config.yaml
model: "sound classifier"
dataset: "synthesised sound scenes: up to three everyday sounds over a background"
norm: "layernorm"
fused_qkv: false
eps: 1e-08
ema_decay: 0.99
Rows from block 5 of a small sound classifier, named by matrix and row number. Rows with one number belong to one neuron. Each number is 50 + 15 x the weight over its row's rms, rounded and kept within 0 to 99. All counts start at 0.
After each neuron's rows are labels from the 100 clips, of 14848, where the neuron reaches its highest value: "lies over" is the class under the peak; "responds to" is what is common among them. Only what is clearly more common there than usual is listed. The data: synthesised sound scenes: up to three everyday sounds over a background. In brackets: how many of the 100.
# fc1: MLP up (model.blocks.5.mlp.fc1.weight, 1024x256), inputs 0-51
# fc2: MLP down (model.blocks.5.mlp.fc2.weight, 256x1024, transposed), outputs 0-51

fc1.96:51 58 32 46 53 57 29 38 54 45 36 32 38 26 68 30 58 43 54 31 22 66 37 44 62 53 58 50 75 47 59 57 76 61 57 36 40 56 60 44 35 38 30 48 57 58 43 69 46 38 67 48
fc2.96:49 64 27 43 30 60 41 54 34 43 64 31 33 59 45 54 55 36 49 33 28 34 68 29 41 25 57 50 45 52 68 77 28 44 43 46 15 58 74 77 69 26 54 51 38 38 24 39 54 77 37 57
lies over: sawing (33)
responds to: sawing (75); first sound: sawing (75)

fc1.304:45 58 28 82 49 38 25 20 37 42 52 35 46 28 67 46 59 58 72 52 36 47 33 40 55 57 56 40 42 60 27 34 59 76 78 56 44 35 59 45 50 56 44 41 57 53 62 76 29 59 61 44
fc2.304:41 33 62 61 74 66 57 29 71 45 52 41 68 52 78 44 14 20 27 38 42 67 56 52 64 74 70 65 22 54 49 42 65 41 51 40 40 43 69 51 64 54 26 56 49 76 25 42 74 30 50 37
lies over: car horn (96)
responds to: car horn (99); first sound: car horn (99)

fc1.227:55 36 59 50 29 71 50 42 40 46 40 42 56 54 42 76 38 71 67 50 39 58 40 32 70 59 47 37 37 49 38 48 50 60 53 30 45 44 38 73 28 39 70 74 52 64 51 78 48 33 38 49
fc2.227:58 40 50 67 38 54 85 33 45 37 54 67 45 55 32 81 61 68 48 30 59 58 57 51 79 59 65 32 39 73 31 39 38 34 44 21 21 43 51 67 29 39 49 45 58 33 51 39 36 19 35 74
lies over: explosion (45)
responds to: explosion (100); first sound: explosion (100)

fc1.639:62 15 59 51 42 46 50 61 44 45 54 73 67 25 47 54 18 64 51 53 52 84 50 61 13 53 51 29 56 55 58 45 59 58 68 43 70 41 78 80 30 51 60 47 35 46 68 51 48 23 54 56
fc2.639:55 58 44 51 18 59 70 53 45 67 63 71 79 50 50 47 54 48 62 69 55 78 43 35 54 46 49 55 13 33 40 23 52 50 40 55 75 47 32 46 47 34 61 37 44 62 21 47 59 54 51 45
lies over: crying baby (44)
responds to: crying baby (100); first sound: crying baby (100)

fc1.552:54 83 55 61 41 69 40 30 52 48 45 57 43 52 48 67 37 65 50 32 59 40 30 45 51 68 66 53 57 42 39 50 40 58 73 32 60 35 48 64 53 71 82 60 36 49 58 40 61 65 47 50
fc2.552:53 26 42 61 82 39 75 51 50 68 41 41 57 76 65 64 28 49 49 70 72 43 40 33 38 52 64 70 55 04 38 37 25 28 63 25 72 61 47 40 69 57 41 38 61 64 34 54 57 42 29 33
lies over: snoring (59)
responds to: snoring (100); first sound: snoring (100)

fc1.146:33 50 48 69 54 25 35 42 37 40 47 34 48 35 74 51 58 84 62 48 46 38 17 41 37 68 74 63 30 45 53 45 57 51 57 50 63 15 30 38 62 82 33 54 54 55 58 54 19 57 44 44
fc2.146:57 68 62 64 50 52 85 75 33 60 55 49 40 64 56 53 52 69 38 55 29 62 57 49 53 75 36 40 45 43 46 43 47 52 47 35 41 43 31 16 69 56 99 36 59 77 57 51 48 73 34 68
lies over: car horn (34)
responds to: car horn (100); first sound: car horn (99)

fc1.691:62 68 14 51 60 55 32 63 51 50 58 45 48 21 52 77 19 45 76 57 54 37 45 51 54 36 41 42 45 46 45 50 63 53 70 45 49 44 53 58 62 81 57 57 65 64 81 75 27 50 44 48
fc2.691:28 59 34 74 53 45 63 49 70 46 40 52 39 27 62 52 51 53 45 53 54 40 61 41 52 44 54 41 53 69 25 65 57 68 56 80 52 64 52 51 51 38 50 34 29 25 63 79 54 51 73 70
lies over: zipper (48)
responds to: zipper (83); first sound: zipper (82)

fc1.473:31 47 34 83 49 34 41 54 54 41 45 57 42 67 50 24 78 60 44 36 36 45 47 43 41 53 56 47 54 62 36 50 56 52 46 30 29 49 57 47 44 41 48 29 64 29 50 35 70 41 63 44
fc2.473:53 52 42 23 39 47 43 62 50 67 69 34 69 67 60 71 32 56 60 57 45 62 54 41 47 34 33 50 60 35 37 52 59 32 39 58 56 64 54 32 57 63 55 51 55 41 42 49 48 99 52 39
lies over: sawing (27)
responds to: car horn (38); sawing (36); first sound: car horn (35); mooing (33)

fc1.745:48 47 48 62 58 49 38 64 20 42 49 68 80 34 59 42 47 66 59 34 75 62 39 70 37 81 63 20 69 65 41 38 66 65 55 44 34 29 65 75 22 65 42 54 33 44 54 46 55 35 53 19
fc2.745:56 52 27 57 41 58 31 22 43 59 33 67 38 48 48 37 54 73 71 52 22 62 22 34 38 57 58 51 46 65 61 33 57 63 72 78 65 38 52 27 50 29 47 38 37 44 59 71 50 55 78 66
lies over: fly buzzing (97)
responds to: fly buzzing (99); first sound: fly buzzing (99)

fc1.736:37 87 19 66 62 62 14 69 39 41 57 30 47 27 82 30 48 57 59 37 40 48 57 42 56 46 60 47 60 43 38 45 54 63 85 42 49 29 55 54 52 69 48 56 45 65 73 56 54 65 65 43
fc2.736:43 36 65 31 36 29 51 62 78 58 60 59 63 44 39 48 67 69 37 35 56 68 67 52 68 28 47 52 70 62 54 35 39 56 48 51 61 64 31 30 44 15 48 56 48 39 28 38 29 50 32 65
lies over: car horn (79)
responds to: car horn (83); first sound: car horn (82)

fc1.237:64 61 46 46 45 50 47 62 43 61 50 54 67 51 37 44 62 53 61 44 44 43 66 60 37 60 52 05 69 50 78 37 77 68 77 39 35 25 68 50 46 51 76 37 44 25 47 55 42 22 92 58
fc2.237:53 54 35 32 68 24 66 38 59 82 40 56 78 51 54 33 26 78 65 53 71 45 72 61 44 58 54 37 76 38 48 51 60 48 70 66 40 44 39 74 19 58 47 48 63 41 30 36 48 42 44 44
lies over: fly buzzing (45)
responds to: fly buzzing (100); first sound: fly buzzing (100)

fc1.585:54 62 56 67 45 47 42 19 71 48 39 55 36 43 46 47 45 68 53 35 84 47 49 58 35 55 66 58 42 49 52 52 44 43 42 37 55 30 55 75 45 64 56 71 51 67 55 48 55 65 31 45
fc2.585:55 58 41 37 72 43 54 60 43 65 52 46 51 80 64 39 41 56 50 48 36 52 23 17 34 66 51 71 57 31 33 39 56 54 60 39 32 62 40 47 59 59 55 42 69 57 54 55 57 45 25 67
lies over: snoring (64)
responds to: snoring (100); first sound: snoring (100)

fc1.19:63 57 47 50 33 78 61 74 24 79 51 39 57 58 46 36 37 47 60 47 43 61 35 61 66 52 66 52 31 51 28 32 71 59 59 39 37 39 47 40 49 36 10 64 51 30 47 56 50 40 58 55
fc2.19:44 65 48 22 57 57 57 57 53 27 49 53 58 65 41 67 62 36 55 49 23 77 59 48 69 61 49 23 55 76 59 54 29 69 47 42 57 63 43 52 31 21 74 67 41 81 49 36 27 35 68 56
lies over: explosion (39)
responds to: explosion (99); first sound: explosion (97)

fc1.50:50 62 60 57 50 45 44 32 45 52 56 49 49 55 43 62 21 67 53 37 75 44 48 52 57 46 73 49 58 42 43 57 37 47 63 55 39 46 57 55 49 86 60 68 52 71 34 65 68 68 28 57
fc2.50:52 74 37 55 65 59 49 45 44 66 56 49 55 66 41 66 34 66 62 39 55 65 30 25 50 68 59 66 74 32 51 36 45 30 69 28 64 43 27 37 50 55 61 59 65 67 38 44 59 49 32 62
lies over: snoring (52)
responds to: snoring (100); first sound: snoring (100)

fc1.498:55 54 45 34 67 66 53 44 59 53 41 31 46 53 44 78 09 46 73 48 50 62 15 42 51 41 55 32 48 50 31 64 37 62 62 44 38 64 54 48 29 34 45 67 59 79 35 54 35 57 39 51
fc2.498:72 55 46 68 23 52 61 70 59 47 23 46 63 69 50 59 27 58 61 79 39 40 35 31 62 50 85 60 28 58 32 54 48 60 67 60 59 38 48 57 63 59 56 21 50 58 43 62 75 40 42 46
lies over: explosion (36)
responds to: explosion (100); first sound: explosion (100)

fc1.702:55 25 35 50 38 27 42 34 47 50 45 67 50 76 64 42 63 49 53 40 26 66 63 52 42 38 58 54 62 37 50 61 65 34 42 26 23 49 81 48 44 37 29 48 61 28 39 46 71 47 49 34
fc2.702:67 35 56 56 34 42 65 56 40 54 37 61 56 66 57 63 24 55 50 43 50 83 45 51 57 49 46 81 60 44 44 43 74 38 41 31 51 64 63 55 52 33 74 43 53 73 19 51 59 74 36 30
lies over: sawing (43)
responds to: sawing (100); first sound: sawing (100)

fc1.719:17 63 56 92 36 46 40 61 36 33 51 50 55 52 58 37 57 55 39 18 44 68 68 41 66 68 47 65 32 70 09 44 64 32 61 48 37 25 54 50 57 41 50 60 59 37 51 55 51 31 64 33
fc2.719:49 55 54 35 26 54 49 52 53 58 50 42 60 74 22 48 62 19 47 67 47 57 35 58 45 41 33 48 32 51 66 36 59 57 72 72 81 59 55 44 34 48 36 68 24 56 32 27 24 35 62 15
lies over: explosion (29); mooing (27)
responds to: mooing (54); first sound: mooing (52); explosion (38); first sound: explosion (38)

fc1.534:42 54 48 68 65 47 44 53 20 31 48 83 82 37 59 68 17 73 69 51 72 81 35 78 34 67 84 25 67 49 36 54 62 58 56 31 46 22 62 79 27 47 63 58 31 54 52 50 47 41 51 35
fc2.534:63 55 42 60 52 39 53 35 70 51 41 51 37 32 42 35 24 39 34 37 52 61 25 50 49 50 70 53 33 51 52 42 75 79 75 71 50 51 53 51 55 42 57 51 47 54 54 76 41 28 65 75
lies over: crying baby (54)
responds to: crying baby (100); first sound: crying baby (100)

fc1.61:56 47 51 57 45 68 54 33 32 62 73 58 45 48 46 27 33 66 62 24 35 55 44 43 57 53 44 44 40 52 32 35 81 55 56 23 22 29 51 61 42 48 42 52 72 50 48 68 49 37 44 47
fc2.61:53 22 71 71 33 43 77 59 55 44 25 40 58 67 29 75 40 15 17 69 57 59 50 45 42 52 64 40 62 53 57 64 47 56 57 69 62 60 30 73 14 24 44 60 31 44 56 38 55 12 43 75
lies over: explosion (26)
responds to: explosion (100); first sound: explosion (100)

fc1.112:52 49 59 55 39 44 56 30 39 54 47 24 52 52 43 69 35 62 87 46 41 60 21 35 69 57 46 40 32 50 14 49 58 50 51 42 40 49 38 58 33 39 40 51 64 60 53 82 37 30 43 55
fc2.112:66 34 62 47 48 35 77 35 44 34 33 66 58 74 42 73 49 69 42 47 53 67 65 65 54 33 77 40 21 57 42 44 37 25 63 33 07 37 55 59 33 44 52 56 45 34 54 49 37 21 26 51
lies over: explosion (34)
responds to: explosion (100); first sound: explosion (100)

fc1.134:48 60 59 66 55 58 31 24 51 41 43 57 52 39 57 51 33 80 48 37 72 45 31 51 49 65 58 67 74 43 40 61 43 51 58 33 44 42 29 72 54 68 61 71 41 84 51 56 48 45 36 52
fc2.134:72 57 58 64 65 93 45 37 23 80 62 38 46 62 51 61 38 57 40 49 27 72 45 66 52 71 47 41 57 43 46 27 27 26 60 42 61 33 28 46 85 64 55 54 64 68 64 50 58 64 36 63
lies over: snoring (62)
responds to: snoring (100); first sound: snoring (100)

fc1.432:53 34 55 42 76 40 34 67 55 65 37 51 57 65 59 75 50 60 71 37 34 52 45 55 32 60 77 47 71 59 58 57 49 41 46 37 41 58 63 53 45 40 22 41 38 25 35 60 52 57 43 57
fc2.432:40 24 04 63 55 36 67 61 67 26 53 43 61 69 37 57 24 37 35 62 57 45 52 50 53 36 41 72 62 47 58 58 53 23 51 46 55 75 68 60 35 51 65 40 51 78 13 30 53 29 47 11
lies over: sawing (83)
responds to: sawing (100); first sound: sawing (100)